From a checkpoint of a small multi-label image tagger: arch efficientnet_v2, batches of 384.
Rows from block 3 of a small multi-label image tagger, named by matrix and row number. Rows with one number belong to one channel. Each number is 50 + 15 x the weight over its row's rms, rounded and kept within 0 to 99. All counts start at 0.
After each channel's rows are labels from the 100 images, of 14848, where the channel reaches its highest value: "top examples" is what is common among them. Only what is clearly more common there than usual is listed. The data: views of escape-time and Newton fractals.
# convs0: expand 5x5 conv, stride 2 (model.blocks.3.convs.0.weight, 128x32x5x5, each kernel summed), inputs 0-31
# convs1: project pointwise conv (model.blocks.3.convs.1.weight, 64x128x1x1, transposed), outputs 0-63

convs0.122:41 59 69 46 43 43 31 50 61 56 60 51 35 51 65 43 59 63 24 59 35 67 48 81 48 60 32 56 17 26 49 21
convs1.122:59 34 62 47 35 31 68 51 73 56 48 55 49 68 36 39 54 71 40 60 38 47 28 69 34 66 43 67 53 51 45 56 28 27 27 42 62 88 64 57 37 62 48 69 27 39 19 60 60 50 59 46 43 69 48 75 34 48 32 58 19 67 37 42
top examples: tricorn

convs0.60:27 50 29 44 48 61 53 48 46 54 39 70 57 46 41 54 43 43 32 55 70 41 36 13 69 74 23 66 46 57 61 23
convs1.60:40 44 36 57 38 59 35 55 38 74 68 46 68 49 61 61 27 59 70 49 65 46 24 35 50 57 39 64 59 57 50 40 57 31 53 70 69 49 62 53 60 62 56 52 48 29 49 40 77 59 51 25 33 31 38 71 56 52 28 89 29 13 75 44
top examples: Newton basins of five roots

convs0.112:49 49 35 54 44 40 41 45 65 71 56 32 29 64 46 56 24 40 45 45 29 40 35 32 11 40 46 33 45 23 48 30
convs1.112:34 63 57 49 48 84 19 59 67 81 67 45 65 38 52 80 44 59 75 53 25 43 62 60 34 84 50 60 53 69 77 47 52 50 55 66 37 60 56 36 49 27 36 32 50 56 47 56 56 30 63 43 45 72 54 33 42 56 42 42 22 54 51 59
top examples: cool; grey

convs0.0:52 31 47 51 66 32 59 69 45 67 19 44 51 49 57 06 47 54 77 23 68 56 54 59 35 43 46 45 37 54 59 47
convs1.0:60 70 40 39 49 54 33 28 48 64 13 39 32 47 28 64 43 42 47 70 25 42 58 54 37 41 41 53 25 67 52 45 53 44 33 48 26 30 51 66 23 52 46 56 49 57 43 73 58 32 78 88 40 59 50 52 13 32 40 61 51 50 43 56
top examples: Julia set; vivid

convs0.34:61 59 45 25 77 25 31 55 54 34 69 68 63 46 38 62 51 11 60 52 27 30 51 45 54 59 38 47 49 43 55 68
convs1.34:50 63 49 51 60 36 49 25 41 59 47 61 61 43 22 50 55 55 48 34 59 69 34 49 49 44 41 10 60 57 72 53 36 67 52 42 82 16 37 27 66 40 32 51 65 42 62 44 61 61 54 55 59 62 78 52 40 45 47 66 86 80 37 42
top examples: Julia set

convs0.33:52 76 34 46 88 46 64 72 41 60 51 71 50 72 61 53 62 30 45 32 39 30 41 65 53 38 29 51 65 38 48 34
convs1.33:20 49 59 42 50 52 67 44 30 54 39 47 45 38 56 67 68 22 82 73 45 55 64 57 40 31 69 60 28 41 65 17 45 70 43 36 41 29 55 62 42 65 46 38 56 42 51 50 33 56 41 69 67 54 15 60 50 63 62 62 50 25 76 65
top examples: Julia set

convs0.29:50 48 47 25 50 48 36 34 47 78 54 40 50 28 58 55 59 09 64 55 34 45 50 36 50 47 70 90 44 59 43 55
convs1.29:46 48 62 60 59 45 49 28 26 42 44 25 27 76 34 72 50 33 54 69 79 38 28 51 62 63 33 52 41 51 55 67 47 21 45 48 62 67 50 44 81 69 20 45 51 44 45 46 46 52 35 68 26 69 66 64 63 67 44 38 32 68 47 35
top examples: cubic Julia set; Julia set

convs0.64:64 33 49 56 34 40 69 48 29 80 53 53 27 48 29 46 51 54 60 67 68 72 25 35 60 52 28 52 29 69 39 58
convs1.64:74 36 43 40 57 57 31 26 50 57 60 59 39 61 62 21 53 30 56 39 58 40 66 57 32 46 59 40 44 41 53 28 66 42 47 39 66 46 63 13 62 45 53 53 85 84 38 66 53 37 53 18 67 65 31 51 56 44 30 33 62 63 31 61
top examples: vivid; Julia set

convs0.53:70 50 42 65 56 32 72 71 44 70 53 27 41 25 47 31 34 19 33 34 36 61 55 43 44 49 33 54 31 49 31 46
convs1.53:30 16 52 48 58 56 33 27 60 45 57 36 63 35 51 68 47 62 19 60 50 54 50 46 46 50 44 61 53 49 36 58 72 60 64 36 25 76 38 33 21 53 55 56 52 40 68 45 48 44 28 47 52 63 47 63 33 66 20 79 20 32 29 64
top examples: earthy

convs0.54:26 69 33 56 48 40 62 39 33 67 44 26 36 77 30 36 42 59 40 57 51 46 60 29 49 24 60 23 39 45 39 65
convs1.54:71 78 57 59 56 61 51 49 40 36 46 72 28 75 38 24 79 56 79 48 69 51 48 35 50 29 47 41 54 43 57 32 59 42 65 30 41 37 37 43 67 50 30 47 66 75 50 61 61 46 68 56 75 54 69 45 30 28 64 59 64 55 80 56
top examples: Mandelbrot set; vivid

convs0.36:50 51 41 50 38 50 32 49 39 10 43 23 50 67 65 80 43 66 49 44 31 61 58 42 56 19 71 52 47 58 47 36
convs1.36:49 93 57 55 60 74 56 50 31 41 64 53 33 43 47 58 64 55 41 44 36 73 54 63 51 54 22 58 64 34 36 26 35 61 57 25 52 29 14 72 63 47 53 41 42 51 26 55 51 32 36 18 73 50 44 52 54 52 49 43 77 36 55 56
top examples: vivid; Newton basins of five roots; tricorn

convs0.25:75 29 60 85 56 30 29 29 51 62 49 57 35 25 39 20 42 51 47 46 38 46 49 33 50 38 65 64 48 46 59 33
convs1.25:31 28 39 33 75 45 39 52 54 51 27 43 70 59 55 62 47 34 61 48 69 38 55 55 39 51 65 54 18 50 50 55 38 38 25 35 50 54 54 59 53 39 32 48 63 78 32 33 61 71 82 81 39 33 53 73 50 20 69 34 55 68 48 63
top examples: dark

convs0.80:64 46 48 25 53 51 61 46 44 62 41 54 13 53 58 34 89 52 58 44 22 39 47 61 81 47 51 35 44 58 34 47
convs1.80:42 41 61 83 45 63 34 66 31 59 23 56 56 36 32 60 44 63 48 27 27 40 48 54 46 48 55 31 46 42 57 51 57 33 39 46 26 29 31 22 54 78 63 43 40 75 53 35 66 60 73 56 55 69 42 69 61 14 51 32 57 47 38 36
top examples: quartic Julia set

convs0.98:40 50 43 59 44 20 41 33 44 62 64 46 73 26 52 36 53 32 66 22 77 67 60 41 52 28 68 61 35 54 64 44
convs1.98:47 50 54 74 38 53 40 39 58 43 29 48 54 61 70 62 60 24 45 20 72 49 22 67 20 35 63 89 39 48 52 39 80 36 72 34 56 60 54 59 43 63 38 51 50 31 31 60 58 48 55 53 27 40 45 71 30 46 42 71 50 31 47 55
top examples: Newton basins of five roots; pastel

convs0.18:36 45 50 56 29 55 66 63 46 49 24 51 20 64 47 56 65 38 24 77 25 45 54 60 71 49 55 44 16 47 56 55
convs1.18:71 37 79 49 26 40 47 54 46 42 64 54 65 33 60 41 81 48 49 69 50 67 17 41 50 64 39 55 47 72 49 60 54 31 35 66 37 51 54 26 55 42 60 52 33 60 48 28 87 63 73 48 51 45 65 43 22 28 31 46 70 49 33 60
top examples: cool; tricorn

convs0.35:51 62 30 39 50 52 51 64 31 43 66 44 40 27 51 39 22 30 30 35 70 55 68 48 28 48 23 29 36 72 44 47
convs1.35:53 45 40 36 19 32 49 60 83 63 44 58 63 44 64 32 68 58 45 81 64 55 53 47 69 40 49 44 46 47 53 34 60 47 41 46 42 73 52 59 39 52 59 39 71 52 56 26 56 55 24 51 50 50 60 49 29 96 43 79 51 70 14 51
top examples: grey; Mandelbrot set

convs0.71:54 51 52 29 54 36 42 57 60 49 65 60 44 44 60 26 55 36 61 45 52 67 53 25 76 90 72 61 29 28 51 62
convs1.71:68 48 50 41 44 46 51 58 49 34 45 70 63 71 37 27 50 63 36 38 53 27 16 34 48 69 34 44 61 54 64 51 71 35 37 66 58 61 42 43 56 49 33 54 59 48 42 44 66 89 39 37 32 62 64 64 39 79 67 89 63 56 52 24
top examples: tricorn

convs0.89:71 09 36 36 48 47 44 52 29 67 65 60 52 46 40 25 72 38 49 47 47 51 50 53 17 56 72 59 41 60 33 46
convs1.89:37 31 41 62 60 81 32 34 45 32 51 50 53 36 53 77 36 50 46 78 52 43 56 42 70 72 75 60 38 32 40 57 51 43 53 58 49 65 33 65 59 44 56 40 52 66 50 53 55 35 68 79 52 22 77 29 24 65 35 78 55 69 37 47
top examples: grey

convs0.115:42 76 51 30 35 43 75 61 63 63 36 59 35 56 20 40 63 27 58 59 45 52 67 51 51 43 25 50 25 65 31 37
convs1.115:73 69 42 86 54 36 52 53 54 52 67 63 77 12 67 58 66 59 54 55 52 54 43 45 56 37 75 54 49 77 79 37 83 57 53 48 53 41 35 40 42 51 54 49 33 47 74 47 65 27 63 33 36 42 68 55 27 22 51 44 49 60 40 58
top examples: Mandelbrot set

convs0.69:50 77 31 56 46 45 44 26 55 32 19 47 46 80 48 72 60 43 42 52 33 67 47 47 73 37 43 47 21 59 61 44
convs1.69:44 46 54 71 37 56 29 73 23 30 43 55 33 64 34 66 71 58 23 58 46 38 45 53 55 56 59 53 34 52 44 67 45 47 30 34 38 56 47 32 62 81 52 38 48 49 42 60 28 65 55 99 23 57 41 23 47 52 62 29 35 48 57 46
top examples: quartic Julia set; pastel

convs0.10:58 65 32 42 39 35 38 44 75 42 20 40 45 36 48 43 47 44 74 35 78 92 60 52 45 55 59 40 35 54 54 43
convs1.10:42 69 52 77 46 37 57 52 59 33 37 37 66 33 62 49 64 52 45 41 54 48 47 61 45 43 61 46 63 63 99 34 84 63 40 41 60 33 13 43 34 52 57 58 31 25 58 38 58 41 70 47 30 57 31 51 56 35 39 53 50 56 60 51
top examples: Julia set; cubic Julia set

convs0.1:51 22 46 80 62 40 56 64 53 64 57 32 79 53 28 59 41 38 51 46 33 20 57 42 56 65 49 24 68 60 43 40
convs1.1:52 65 65 43 53 59 48 14 37 61 72 47 50 21 41 63 77 44 29 44 60 22 51 62 49 42 13 50 51 44 56 68 41 49 51 30 61 40 60 58 28 58 35 46 51 66 56 17 43 82 44 66 52 31 48 42 29 51 41 54 72 33 64 64
top examples: Mandelbrot set

convs0.49:40 70 28 38 20 36 59 57 40 67 30 37 64 39 25 31 64 45 35 57 51 42 39 56 37 67 30 41 48 73 37 35
convs1.49:53 53 61 45 45 69 56 57 48 56 32 36 65 75 49 41 70 42 61 94 55 89 53 39 55 57 62 64 69 43 60 34 44 07 58 33 41 50 63 52 47 61 48 55 53 36 34 59 67 24 71 83 40 34 49 51 28 41 46 38 46 42 43 43
top examples: warm

convs0.16:52 41 48 39 38 66 40 42 63 43 50 71 45 51 42 56 34 46 69 45 49 35 69 99 29 64 51 56 37 57 28 59
convs1.16:63 56 55 78 47 47 42 24 38 29 38 45 76 70 76 50 69 48 87 42 67 71 49 59 41 51 55 37 53 72 59 34 87 62 42 49 45 46 43 56 53 48 51 67 38 40 53 33 49 42 44 50 52 25 58 32 51 51 77 30 80 45 73 60
top examples: Julia set

convs0.39:39 23 27 39 48 47 50 53 54 48 65 49 78 43 14 43 44 29 48 65 56 47 62 37 46 35 37 49 34 71 31 76
convs1.39:41 58 39 53 34 65 26 30 60 58 61 18 55 54 65 50 74 28 50 39 40 35 53 57 59 48 61 67 32 55 82 41 91 58 63 47 48 48 48 49 39 29 50 61 45 38 28 75 53 57 46 51 14 43 41 62 35 76 57 52 68 26 53 67
top examples: cubic Julia set; Julia set

convs0.72:45 74 33 47 55 35 44 58 46 80 39 61 28 60 39 32 44 22 51 27 54 48 39 48 47 38 21 60 32 67 75 47
convs1.72:57 38 74 38 41 77 36 35 42 35 66 45 44 61 48 50 58 51 39 52 46 61 85 39 45 70 50 51 39 76 56 30 59 72 25 74 46 42 37 41 40 34 54 83 28 55 48 53 30 35 51 53 20 48 48 74 59 67 59 50 24 21 44 46
top examples: sine Julia set; vivid

convs0.91:43 50 33 57 58 42 58 61 48 62 38 88 44 48 10 49 59 42 57 62 66 71 56 52 59 45 55 20 21 61 42 41
convs1.91:60 64 45 48 46 57 41 26 30 32 70 47 35 65 58 73 57 21 43 63 62 45 64 70 50 50 58 56 66 65 63 64 61 70 50 41 43 42 31 48 29 50 63 70 21 59 40 08 52 64 45 34 53 29 34 33 61 48 56 49 68 57 53 88
top examples: Mandelbrot set; vivid

convs0.117:40 58 49 34 49 55 49 48 64 37 47 37 56 41 43 23 24 47 63 39 48 57 38 40 27 35 04 33 59 32 71 46
convs1.117:72 55 38 44 86 46 48 42 35 84 64 74 36 22 65 32 50 44 45 46 54 56 29 46 59 32 60 31 42 62 72 47 85 50 44 13 42 64 62 44 48 41 46 34 52 50 67 75 38 47 56 52 53 59 51 64 38 44 30 64 64 27 53 44
top examples: pastel; vivid

convs0.5:56 49 28 28 59 45 65 50 62 33 45 55 33 56 61 47 46 04 71 53 67 29 57 29 70 56 59 60 39 60 53 68
convs1.5:44 50 54 32 52 36 70 61 76 52 41 64 44 66 29 45 51 71 40 42 26 38 37 45 60 60 17 54 47 39 36 50 37 12 21 35 69 58 43 41 64 47 26 62 46 46 50 28 53 45 47 41 23 59 51 83 60 55 31 42 59 74 68 35
top examples: tricorn

convs0.73:71 49 62 52 76 33 70 58 61 37 46 42 28 52 66 63 30 43 57 52 38 70 48 64 55 43 33 38 21 76 24 54
convs1.73:61 37 46 37 24 31 81 83 36 15 58 67 42 44 42 59 44 54 33 65 59 54 67 61 33 25 42 58 46 56 47 35 36 42 34 32 48 73 72 55 25 63 54 37 40 62 60 84 52 53 65 33 51 70 45 44 58 40 55 45 40 24 51 62
top examples: vivid; tricorn

convs0.23:57 65 49 44 42 49 65 24 46 80 40 47 51 37 33 63 71 27 74 75 60 57 63 45 52 66 41 39 56 75 32 33
convs1.23:41 35 42 52 51 42 72 49 42 68 57 42 53 23 50 48 66 74 31 71 53 60 60 72 55 40 46 45 28 39 17 57 35 73 43 29 73 40 61 54 75 53 29 36 44 74 88 43 28 44 60 41 66 51 51 65 59 39 44 33 78 49 42 59
top examples: tricorn

convs0.85:47 47 65 52 44 53 50 29 41 73 79 45 32 80 39 38 48 33 40 19 46 54 26 44 51 32 33 41 27 60 42 42
convs1.85:60 38 43 27 52 59 47 46 40 63 63 59 56 58 60 51 76 40 87 37 48 29 62 32 49 27 61 41 15 64 50 37 56 56 52 33 71 52 78 21 72 39 64 54 61 66 21 70 65 24 51 33 44 67 49 51 35 62 39 37 40 52 54 59
top examples: Julia set

convs0.52:51 32 30 49 35 55 77 67 54 59 30 59 23 68 73 57 29 42 44 42 49 42 62 50 09 44 67 39 41 52 54 51
convs1.52:62 41 29 40 51 74 64 28 59 87 61 66 43 53 66 51 52 68 40 55 36 27 58 30 14 54 53 62 54 56 40 29 43 68 42 34 51 58 47 66 89 45 37 34 41 44 62 30 63 48 35 79 44 43 64 25 64 50 45 55 46 37 45 70
top examples: grey; Mandelbrot set

convs0.118:53 62 55 44 23 35 53 16 37 69 36 58 35 41 45 66 54 37 45 47 74 45 12 56 57 63 46 46 22 52 48 41
convs1.118:63 48 43 39 67 63 50 37 41 78 45 66 33 37 34 54 46 37 49 71 40 45 92 39 52 70 44 40 42 40 84 35 39 52 63 56 43 35 36 48 23 46 63 59 68 50 56 45 31 20 14 55 48 85 45 45 54 44 72 52 49 65 42 46
top examples: quartic Julia set

convs0.99:72 67 27 58 54 53 67 46 37 34 49 66 43 30 36 59 43 12 67 59 37 40 63 40 37 68 70 48 47 59 37 72
convs1.99:41 43 87 11 72 46 47 34 60 48 46 69 57 78 35 41 63 64 35 57 54 51 50 40 38 53 33 20 59 43 56 49 53 21 40 73 68 67 71 48 62 53 45 25 34 56 55 67 46 45 40 59 28 46 72 48 55 55 64 53 79 56 43 31
top examples: tricorn; grey

convs0.24:53 59 41 17 56 27 56 28 40 45 29 44 69 62 57 31 64 46 18 61 38 62 39 21 41 67 54 60 49 61 56 55
convs1.24:65 78 51 53 55 81 15 35 53 36 31 70 67 65 45 29 42 49 50 60 42 46 36 32 60 48 38 40 54 60 69 51 72 50 52 76 53 39 30 33 25 40 65 70 54 59 42 46 44 62 39 70 28 54 55 65 72 34 47 72 80 58 35 41
top examples: pastel; Julia set

convs0.77:38 74 45 33 54 47 44 19 56 63 58 56 76 49 46 42 61 54 49 62 28 46 58 32 57 28 71 53 47 23 66 81
convs1.77:47 55 54 48 53 39 53 44 77 38 37 62 63 55 29 14 48 73 25 50 59 60 32 31 51 44 53 39 45 43 58 39 43 58 47 81 48 33 33 63 54 55 15 34 48 25 74 34 52 33 63 54 49 61 63 64 55 10 38 76 44 38 34 43
top examples: vivid; tricorn

convs0.123:69 42 39 33 75 40 41 59 51 76 37 76 46 70 31 54 44 42 40 32 39 57 59 17 71 52 38 69 34 41 51 50
convs1.123:50 58 50 60 62 68 63 46 12 29 38 61 45 61 53 71 08 48 07 31 50 29 45 46 55 33 47 67 38 49 40 37 65 37 55 60 50 68 78 61 53 43 50 49 61 46 33 49 47 66 36 56 57 39 53 64 73 19 50 58 53 35 44 32
top examples: Julia set

convs0.21:23 41 43 35 75 43 27 43 67 65 35 66 67 48 38 45 54 59 26 66 30 65 50 55 32 46 20 45 28 42 47 40
convs1.21:52 27 54 59 48 32 56 44 41 42 72 49 58 55 52 45 21 63 75 45 57 44 57 62 30 60 50 84 74 68 71 61 25 43 18 37 57 56 39 69 42 63 58 56 32 55 36 78 57 72 40 30 30 31 45 27 25 55 71 46 54 47 56 49
top examples: tricorn; vivid

convs0.96:53 65 51 47 44 40 23 61 75 62 47 66 59 42 52 68 49 62 44 31 27 44 42 72 56 13 44 40 22 39 38 37
convs1.96:34 45 61 67 41 41 76 53 47 61 35 49 56 63 73 57 63 53 67 55 64 80 44 74 45 64 63 34 62 32 86 37 80 70 33 35 32 43 52 58 33 58 59 48 18 46 56 58 62 44 61 41 57 46 42 21 42 53 49 37 76 39 67 69
top examples: cubic Julia set; Julia set